A small masked spectrogram model, trained from scratch.
Model: norm layernorm, patch size [4, 4].
Training: soap at rate 0.0046, 11600 steps, batches of 64.
Data: trained on strings of digits, spoken by a formant synthesiser in many voices, 39062 training examples, 19.0 epochs.
Rows from block 13 of a small masked spectrogram model, named by matrix and row number. Rows with one number belong to one neuron. Each number is 128 + 24 x the weight over its row's rms, rounded and kept within 0 to 255. All counts start at 0. Numbers have three digits each. After the name is the row's rms in percent of the matrix's.
Before each neuron's rows are labels from the 100 clips, of 14976, where the neuron reaches its largest size: "top examples" is what is common among them. Only what is clearly more common there than usual is listed. The data: strings of digits, spoken by a formant synthesiser in many voices. In brackets: how many of the 100.
# gate: MLP gate (model.blocks.13.mlp.gate.weight, 480x160), inputs 0-79
# fc1: MLP up (model.blocks.13.mlp.fc1.weight, 480x160), inputs 0-79
# fc2: MLP down (model.blocks.13.mlp.fc2.weight, 160x480, transposed), outputs 0-79

top examples: mains hum (78)
gate.53 100:121136160131103099136143119119130128103126131143138140132154150109123122161139115091109163166132100116141175092099140116069113119120122103157140113127117136110094163131127156139118113136119094126135120187157074131150120129149111169127121074
fc1.53 100:171071104154105098115107109106088126128125162097100158094139171151141156111118162139071109127116140130173158085115124117116099121123133151115108130117142154145131105147112161152127093069101115172134148186145120159149136133086145096145118117
fc2.53 107:145130105105118099110145121145100144137142113119130120146118116138116156087123136152115126106106210143120099148161114105196133121126128172112143138151125108157077106128132155119107125155134162127141097103096195126115137105161162101123123146

top examples: mains hum (71)
gate.26 167:162128135152153117113097162138159130190102173157147119114069130135115124118111123133129122123107117164130063109132109116112114116141110110153121124149171115132129150144129127141103128139112086147178107103151154172126083111117151163115150162
fc1.26 126:128138110093144088086125129132126136111126082146171121095128126172113148146119108146132094139110129136111113152163164154119144086101108139146136112111139095142135106127116150159121127136136157139187106114158133169101118135083089140109128152
fc2.26 109:151163166110079102102106129140095117129093113174143135088176114150121149122129069133083128146119163149121087136098096119139094121111096129131125139142198103176105139135109115120165141107135140109134156152133165136116138114190124096120097123

top examples: mains hum (74); "two" (62); voice: child-like voice (51); first digit: two (30)
gate.48 100:148127134090142141146106177139141137130107124142127164151142116106070126116115176130105137098162169139189131155152128132124169163132100167101118116163138101173098169129094121126146142113120102145128104113116090102143112119146115094150119127
fc1.48 095:108145117161149127117118104144138101141131098110122085168172166153179141150155133110084103128160096131139151154134139121114113051118117085119159129090148112106164135133129091105137142164164131100136138138130125136089113134164146143048159134
fc2.48 093:077084132139138135150123119159146109090179144102144153105155133089123135152099099101101095144157132175160127171135141141154105095141128105111131157099146118129099145141140150122158141135156125151119125133117114122152110125135086138139109141

top examples: mains hum (64); "six" (52); number of digits: 5 (43)
gate.274 083:153104178115137110137147126137136148093134137130143167130135110140158114138109123129117124115086116100132126134122157142116116115122099165126103132078089121144083112122136095126163087109151150117099166108167115135099104100173079171141144142
fc1.274 091:093156181079116138146168145124157145120058146157142126111147134112166095109087107138126127082076143111086120115123163127125121066155106149133126144145113119136107136156123115153151096098155153128128152137161137131130119133143104191151139129
fc2.274 098:115162113149110158114125089172128153141124135127093153120165141125123118154179092104151113113101156122133122150116113177092159173108170124200150102163130131114134142102144087116066167126099084183119101154100126082155150186096151122107103113

top examples: voice: child-like voice (81); first digit: zero (25)
gate.403 090:138136146159067116130136094112161165109107145136103108110155123135116143151135132129129128134168110055162100155130120118170108122129128122080128131130125186091123125103117099150131127113086156119105133115170144117093157127122093132151076128
fc1.403 085:103153123112200150127084159119097132121139120145172102180125103133131117118104114131135141094093143160117151137155109127090126116070143121188124140115111123166131153154152147138098161127134144135118099161074110136142113135149111146122134192
fc2.403 101:136133115139055111139160105115144132112109149144096117099146163144128168149141155096121126137162120086157106121096128128154127172136107154096139130144142163101122109104084134138147121119066115104135125117165139111114119158105126126136082122

top examples: voice: child-like voice (59)
gate.90 093:144104136128143143115137152126088096176141168139129101120144126145096099116168077136082121118128146107083149154108133134138134151159057132128113099120115149173132131125151088079105133134114134121124144152129114106115107114094072110127136148
fc1.90 093:167115117135128125120145100144173105080160097113126123162116167118162147154070161117155108116124137138140144143118159142113135114145175125133112152143113121124149103168116167141142101116101112089129132189098103138136160116139131154153125133
fc2.90 091:111148106143128146098076131097124130149108125145147097082140101113119121146152111094131113094135104142133148095163153095157150177125101104138134128147099142125123125114107098111202118139169127058129139076155111151140090123127104077147114088

top examples: voice: child-like voice (94)
gate.453 130:145118099116124159128139142115147139095118121087189112146133188112133176132081177107150106165177177139147091179128148115095096158171133105146112127129120159147118130152158125133142136141167076145100124124113128109132149137102124123124116148
fc1.453 118:151121111152138138129108156127119148103128138166134134130176167107138171159178156127134135137119178100108081169118097161120092144105119142089128143118146100144154148084140151108166118109132159150122147122085154150156153100106102132119104126
fc2.453 109:128126117143133117130118099131161129155125099151079124062135103127097113102152123143121138091095082110112142103112155120140172110128093169168134130113147119113127133109115131092113117145094159115134107137141082139133077129126138147115123139

top examples: mains hum (41); clipping (26)
gate.17 080:132114169144123094170184129135132120139144147153136134123154183134141130089112130118085094114124139124130128158122126135148103122135100126080150097117111103162102147194157139120125134109116139109111138087134133160108098121193140148142100126
fc1.17 079:113144091126148138138103155141145113098089134132136090113095127163127140161145140143170166125121113115151086144123108131126149127097155111143122121118138116145169123132081092141141119127151143120185143152152142131155190114104097114123136131
fc2.17 095:131115117134143068155156133111127146146105115150127157138138119107151136116119171141083155123133135138136119101132127108110126120108103162076101165089118146192094142160164163138164157149087144167106125081076118142097103124124146112155135087

top examples: mains hum (85)
gate.249 107:123131098146137115122114065108125128149099162133125053127148123107134133124137147133131151134167109172146102177099128118097075132139081154117143121116093136129110119103119093125111125136153162144137117125127172089135124085114115139126103128
fc1.249 116:117174121161102112121103117137062147170092130141137150121148109152147109121139114117102137134168118198111137111125127124106102118130112143134114132102127115112172150111086122097104111155126124170131122126111130132120139117094139154145123177
fc2.249 121:111128103142157077129123101114146139110095134132159141168138121127120151155155126132136149137135160149142094105150114115169132105141134142089133140156060134158087051107145153130123137112127134131125091128131120075100089157108136117135111165

top examples: voice: child-like voice (66)
gate.24 090:115107127114122126157147140093141117108162104142137138110141117125130142140125105137180152116120172134142116155100113143047112157048135126101111149068152161154127102146140124115137114148117116095101127133135158090140112105085165129117121152
fc1.24 103:163122136188120149084139101128128117141153143140142113160113108103099132146104091064134117114126071120110110096125141149142121114135104147110132141171148112140107159118099161169134138137091111078138139156064096123135150140144124153106140150
fc2.24 098:129114106138144123127130120112134151163127149162098141127085115129123129126131149107143133113116087139095131151117155106118137138116097153126085128119131134127111164132154101108130151150089132140122139141097139082048141144121118076085120096